Rows from block 7 of the encoder of a small masked spectrogram model, named by matrix and row number. Rows with one number belong to one neuron. Each number is 500 + 50 x the weight over its row's rms, rounded and kept within 0 to 999. All counts start at 0. Numbers have three digits each. After the name is the row's rms in percent of the matrix's.
After each neuron's rows are labels from the 100 clips, of 14976, where the neuron reaches its highest value: "top examples" is what is common among them; "loudest band" is the band of the loudest frequency at the time of the peak. Only what is clearly more common there than usual is listed. The data: tunes sung on syllables by a formant synthesiser. In brackets: how many of the 100.
# fc1: MLP up (encoder.blocks.7.mlp.fc1.weight, 512x256), inputs 0-85
# fc2: MLP down (encoder.blocks.7.mlp.fc2.weight, 256x512, transposed), outputs 0-85

fc1.194 184:618562503445547469527513487469468456522493487470513502458467520501504552437531555486475518564552615441524525532480535482481528449532544500580487543522575511539459522420516428451481517483448538523493521528494471495514507464456391503481543505496517528539476626
fc2.194 149:442480524410479563519576537506464532408456446513436446438487450577489505550564619556565508517474545511512530554489511434483424534531467467447428418415477493505571448476390468490464523587412443405558503465473441402483511457453538510445412594561553542515479470
top examples: reverberation (93); vowel: /ɑ/ (71); child-like voice (66); pink noise (27)
loudest band: 1000 to 2000 Hz (66)

fc1.205 333:584481557496579484477429518497453482501475433518504500405464463489492471509560585492496531542499511431493459544547572324539507517489511587529448511572477472448520456520504449532541505524477468440495574620553439533489556465540443476436519431536585533433484480
fc2.205 385:477588502488502618511376520440472398476487402555457567514489389477438521457469497519502530533585465528551520497530523457468530566389449534519546485580511540420427582487527493512573458446543472526509436576574349453530570527512565545459565486564562448447518459
top examples: consonant: none (61); child-like voice (56)
loudest band: 500 to 1000 Hz (65)

fc1.426 041:480598493472524502453589587478454543502513477587489529514458494481596582487519471521519581438522512553541611481506507445491527500414515567583490466512471519436524440514547583408418556542463508476501517441498496580527566537475481492450489479363450498565477490
fc2.426 050:558433494486485451481412523522513487527450569512519491438529540499489415451441519418413498548486425509525479500512488515474486527542418570463531525515449446426535523566470492563408439509510556441512482506425511528553537441546544429613536571574577560460568506
top examples: consonant: /ʃ/ (91)
loudest band: 2000 to 4000 Hz (63)

fc1.376 078:493595529503571482479497559491563540503422493581475551474489538559598617494517523514487544425481397511571545525511556488506471461380518467515504480494441538454487384484547571364459505572473444490571557484468546496464519468505500506522519502480498520504517509
fc2.376 098:455448437548532515452576512548417397465511582352515533496441556456397462530478505447429565456614499505499561451489515571576448503561547563450561510463507509457542542588585571509533509499513517438477501563427515547596494536469496563437505479473528497603564440
top examples: consonant: /ʃ/ (95)
loudest band: 2000 to 4000 Hz (66)

fc1.507 129:517447556526544484523575589413452493459470477504450532463492536469575486580551489586477419455469431499500569494469577545455496493530501512544594528391466452459467416419547479416513472449534531464555469607450495515421527499493531428497394419443496547486506547
fc2.507 091:616502508482592539599509512515554597526440550473567512520483497520456491507519533443495494575576417384507584393511553491534482534430490443452417513597502396446549480494582406576452441535488534511466497484533460558515510513530437489441597513542443503462586490
top examples: consonant: /l/ (99); vowel: /i/ (41)
loudest band: 250 to 500 Hz (76)

fc1.482 059:551563465469503514470499578494471470575501497565484532507455504511564524552460494537421556435513394569591529458477541464431529580483522492498549490537466403493534361574476549453438478586462513436461559469512546488482524469483490463543509508468508530544494475
fc2.482 077:489490452575501436556543385515505545391476592465614541456523589486468474484515494496524534467535604439513508537553495478583491534555443574490491493478577607486506442565553523487482558481511436536556430588400510525498438473443474501482566438493549466589502458
top examples: consonant: /ʃ/ (91)
loudest band: 2000 to 4000 Hz (80)

fc1.386 034:439478514395532491435495518466425592447506603493536458532593501486478491421469629497503394516486477535547434396595573536503462433546527489514417527590546505510544560486545443555479463470453558531479451427526467480552509514416483467415495525507545523435527487
fc2.386 032:425475555470545429457592483543535490509541508542474506498416470442501523654503392552512553481509486566435399489521455501450442480419436508432495451484526437622476494423497428482521514414462498536585536458443475505516568471494532447539479543402544437469456444
top examples: reverberation (85); consonant: /ʃ/ (77); mains hum (38); muffled (low-pass) (32)
loudest band: 2000 to 4000 Hz (46)

fc1.109 051:360508521442450500534490433432516567538584453480533592559447526568456567508545464530446518493493431490568500399414523544546455524513483485502476593459409454484483510488607565508611551535461481415529566482512521494431559572504512489479475405561429458564471502
fc2.109 046:511494514452621490528572511534391494507448548545479486542446518523547456538528491435536514408541521507369565536509572551418551400510591569522475516422543544524542485444483451548505439511562503570462521531540490456467539476548546557471469483529469488438487491
top examples: consonant: /l/ (68); vowel: /i/ (38); thin (high-pass) (36)
loudest band: 250 to 500 Hz (69)

fc1.30 075:452487525397432444432413417468518420480420458479457525529469457521532454504587446549526513563562529482578466472543476510472536494470555488531508489494520591466371386529495463463459490502428536425527508521502396479501514531450493521480410501466513617435517532
fc2.30 060:496496507575478463464542460506506529544485513575402461468436486525529511453550508533478496509423575480495595504468524555577443504484505575544573522359486489612527422451487417505529465536570417522517519459530490424479479425551556541517474593541548448501365506
top examples: consonant: /t/ (97)
loudest band: 4000 to 8000 Hz (58)

fc1.403 043:559510573488522482456516509421518518531506619594524558516482576529464540566497476501490511442493475436544499462519498467555556542413505544539552547424538586487569530507464591445502500521525492411457501535464453506470485542472459504524457471492503512522381535
fc2.403 057:358570358578536495548504470642455507491418498517463488544432403581528556450460521438536553484484475537456455565555533465460479492523472402534468544539470505562465387496505530482399492513466531572453522547456576489514565533507488542470605473506524532495553490
top examples: consonant: /t/ (58); consonant: /ʃ/ (34)
loudest band: 2000 to 4000 Hz (28)

fc1.131 297:555496510560469523480484521476465554439427415493521503485522524551522505413475480558443474495474446431549494481501432440504452492546568572479478512500485554534486561523479519462490451538545498506501509541575491478496437510685552465522524439468536450474520410
fc2.131 298:459477532530520407525579494503484524566585513488463486568521503498479519556523494511528559517516555547506483482442477484425534442512583505472556547433488428500494378497508545505417465532432482472546510367383576521537563471501467515430438523439533585508484576
top examples: consonant: /l/ (82); vowel: /u/ (52); child-like voice (50)
loudest band: 250 to 500 Hz (84)

fc1.257 088:457524374422467415470436475464567479554401514533482520436495484467565411522591507478473438507514406538432493492420468519468387536503530528491562383428512551518502397526516505528445447507474469508474490615482474506497508542510467519512554501392528500525470482
fc2.257 070:543551606552533505441432471571498493444531471450481431550459550559540465496457483566533543591473559498533528484554550516509449493491462563535469517502528516557514444518465533432496593513510486429569490568521546497503455458469488445407546559589506522548418507
top examples: consonant: /t/ (64); deep voice (59); consonant: /d/ (35)
loudest band: 4000 to 8000 Hz (31)

fc1.451 050:601457518569449529401457524501599486544422546554496499511501463548564484505521445423450513517555528407489609468499477465541419599459455458512553513443459488490528413445533531571473576450436441459487463556416546475458496517531507531617463511517552549488466543
fc2.451 047:460480575579565568569552429599470530472493399361564452522429506481506541525429532593514411500515559567416462521510517572497590537536525409446511506485469522501471501594486409519529458602478560537516501545616490487469544465626526469488484512481456480620484498
top examples: reverberation (82); clipping (35); white noise (31)
loudest band: 500 to 1000 Hz (69)

fc1.50 173:513506522532532507495507466495505435514445487452437502533459450519511490514517471469541525485557577574469543543388478506484544510481576506537605509399452513462534467514358434501472485419485563561540475524557477492505460445499495532472497526382550506509507524
fc2.50 142:445554448466523488501472547535514533524505494500498531391496469534529499498439478579444513519518469441413589466511499443514471538433451443460537413498463468524421425384523512414557560462525376406440414523401437578490478483524572484476483444550512580490615527
top examples: consonant: /t/ (100); vowel: /æ/ (46); vowel: /e/ (36)
loudest band: 2000 to 4000 Hz (46); 1000 to 2000 Hz (31)

fc1.350 089:445542463440550478521473506423435516442471485482509488564526509419582572468472534543550435572486508410568591520591521462516538534511604535535460538550513491513489504547414375486500466558544536566435458561519525512463548558405429533522432445525527474484565524
fc2.350 060:522457510579511482423507567528476586522485550506519498528474566441541439553466443461509441543500519540489525497501471518457529441397505507544490393509575397520614439521507470454592622506494490535543526536510445562481457478513511425479498474478505530450446507
top examples: consonant: none (62)
loudest band: 250 to 500 Hz (65)

fc1.371 053:496493432487495468489578510456520543489589432446512541471521433598498456501429549436488517515519555453513454550463501512470430496517513506406485531532477564526583454409381510427426485470523487516473498537462494518489431492603488533450462482524550585439468493
fc2.371 043:432411539519503498378534488554581518524525502522495594494444456420433481494456422449479395562468505484429570465427461512482549501496416544539467494468411475546529474471561484541551461519600479526512579465509495515457391475529500521516525547556493474459397492
top examples: vowel: /ɑ/ (54); high voice (51); white noise (40)
loudest band: 500 to 1000 Hz (76)

fc1.365 069:488562497486502512470476534518509505550484522516517471470443586564549529498477527508449498447527393551522520509428505472471534502461507536520548474509523445513498377450493607430438475537484471456479466478529495583513576479485511426591501500451487523551475511
fc2.365 085:515502423530549469495514524513577542445531537590494509501525420449517556505519529534586583487472584498468536513597615497496459552493485588494505447513437552494497487652504538450518544494466524444465449543509537506544347499585422543419546448535539564613539440
top examples: consonant: /ʃ/ (87)
loudest band: 2000 to 4000 Hz (71)

fc1.322 308:490460467511498554470498480502604497538489446518517492529450379435623439450437567523470567532500521494408504436546520504529476532540458464472584507487515531530452515462495605408421509502476442495440433462456492432618488506551566533538484552544533411374534565
fc2.322 295:533463478523515442570453436471496578507436541392488537470505526539487578499473573410512571483570547474498623535511485408388449419466505559475515446509573444478626449487488557476465615476478502503487514542570563530376474450558526460544592439549520532547599444
top examples: vowel: /ɑ/ (82); consonant: /n/ (33)
loudest band: 500 to 1000 Hz (92)

fc1.423 288:444459558551495577613502449501538533495475494512429443553602535559455535510417461497482502512516516539589502497497430431516449509585495520488515482454436545492525433505466533423415467455518494491426566419483545484491460464501571492448477476527451447517530508
fc2.423 284:548538487506467527519458548429521495517480478642548555522486537475526515534497485375507481472460569506559482471419415484515521516526529454538447491609512455485484584482499407543466516551494516513509491528496435470433457455515458554495475484522522466518451479
top examples: consonant: /l/ (91); child-like voice (65); vowel: /i/ (36)
loudest band: 250 to 500 Hz (88)

fc1.402 042:473542423466597556508469542543532516468560385526495461561570488480467443453519469525463548454583517551500485463502502471436563510530440511499471564493508535496483548587486456499562496450454507523506466423470497475504439528491563391555557435444569469518511651
fc2.402 046:555552441487404423425527507545496500585508509535514607551456478481559485554460495514542471545513528466496581538538472572460508458462548477483494428398474465436528497512604491554430557490551484462495523555443527451536559503536464488440527565497431476428555536
top examples: consonant: /d/ (44); consonant: /n/ (39)
loudest band: 4000 to 8000 Hz (29)

fc1.96 041:531485571486479451549504546522462559536493501584539505416533524497563498392473474503486501529484473494504527474530523511574469404510507528515456484521519451456477522554575471493567507441438475463408542576543459395388489385470601505518422688438455480495474510
fc2.96 041:450603534460504592524572509439489497451417465506496479595435456455456447470503521514470550501542400602516561505529428542469521522515458452509526570546524401448513563502481433552504516496477482600519517441480512534540481439461410502476502429502496411524526448
top examples: reverberation (100); vowel: /ɑ/ (61); child-like voice (51); consonant: /t/ (35)
loudest band: 1000 to 2000 Hz (28)

fc1.391 043:495480578565474602471519485487441494526518463528523521514596579485502462536508604529448478566513525539555519399457574554508511506472475435520473583394552517516528454527502521528516445547431452536466542504572537501441526453454520542459550424444484490499588488
fc2.391 042:419528448469547556521456561473504614452457455412543564503492436480510461487512438546458464480413505519471505541552439550481508388462598565469471541424512492439482473524469507492530485430541497537466523544442441477520449463550473506504419480512415503490497514
top examples: reverberation (100); the note D (61); consonant: /ʃ/ (61); vowel: /ɑ/ (58)
loudest band: 500 to 1000 Hz (62)

fc1.51 064:547533378435548420379587596467518498424510516505503509506395570448532494512471462481474550436444448460487523486418533495551603564425433614592579585480556475469558404528500554465411492523503461399543446522481496537431484504450530466538519560384467517520531521
fc2.51 086:511530481591469443503494439478429523422531568567515482523490395522548461514533547540564500503560514522470529529580541450472554501565526495462530458572489532483507551529458495467537480535547584527454456479472555420570551485538430488500618471565472557531520492
top examples: consonant: /ʃ/ (50); vowel: /ɑ/ (37); consonant: /t/ (35)
loudest band: 2000 to 4000 Hz (43)

fc1.362 102:446501498544535579453448427460545444390471516578489451596517534544434454555492514508537425480516508416518544499575521542452478504501517551496524494475544491548449485452490463464576536575405483452567563600557450510350543501530565461509410554569529483482517552
fc2.362 080:437511503402489531493474469451466556379463524527523511495533596613498559507526429462547496430527469561485598516524578459536486501507562513512396510383421542494516446578432497556463511540564507494504556493484482490502487492443440550478446513572568483535535552
top examples: consonant: none (76)
loudest band: 500 to 1000 Hz (60)

fc1.475 084:506448549543503571459514550537416421529457477568571483617505450540501580540501518385488481575483413509501508461469496657461574613535447544489516505485561559516489579444509448498561461423524553472479494492465482493498552500410549547515497573517560546456508474
fc2.475 078:500518538524420588556600431553503548454535528521447505485545466417541334482563472466483417464413520515498364467538500411508488495447506511489496534590495478557516527548464528491570533524479504529561434563553503497507582482450639515526444537471567508433461483
top examples: reverberation (91); the note G (70); child-like voice (64); vowel: /ɑ/ (56)
loudest band: 500 to 1000 Hz (76)

fc1.212 035:512494463448465503500527487521492475449487537601432477467453428495388537478557487531536560423504487589572512539477445552478475521520439491415485448515440532450569481471528516561519395516489476484574564533495548531524511455642582514476500414512516479486418481
fc2.212 037:490470502415428528546458519474435480489608380498583491529489536423414429451493437492377487571422452483571413459537468528455507581524500483451539421479525507538404525468446527544474532453544480460540532541519497462425488474526491545533497607487501607554455449
top examples: vowel: /ɑ/ (62); low voice (52); vowel: /æ/ (36); consonant: /b/ (30)
loudest band: 500 to 1000 Hz (89)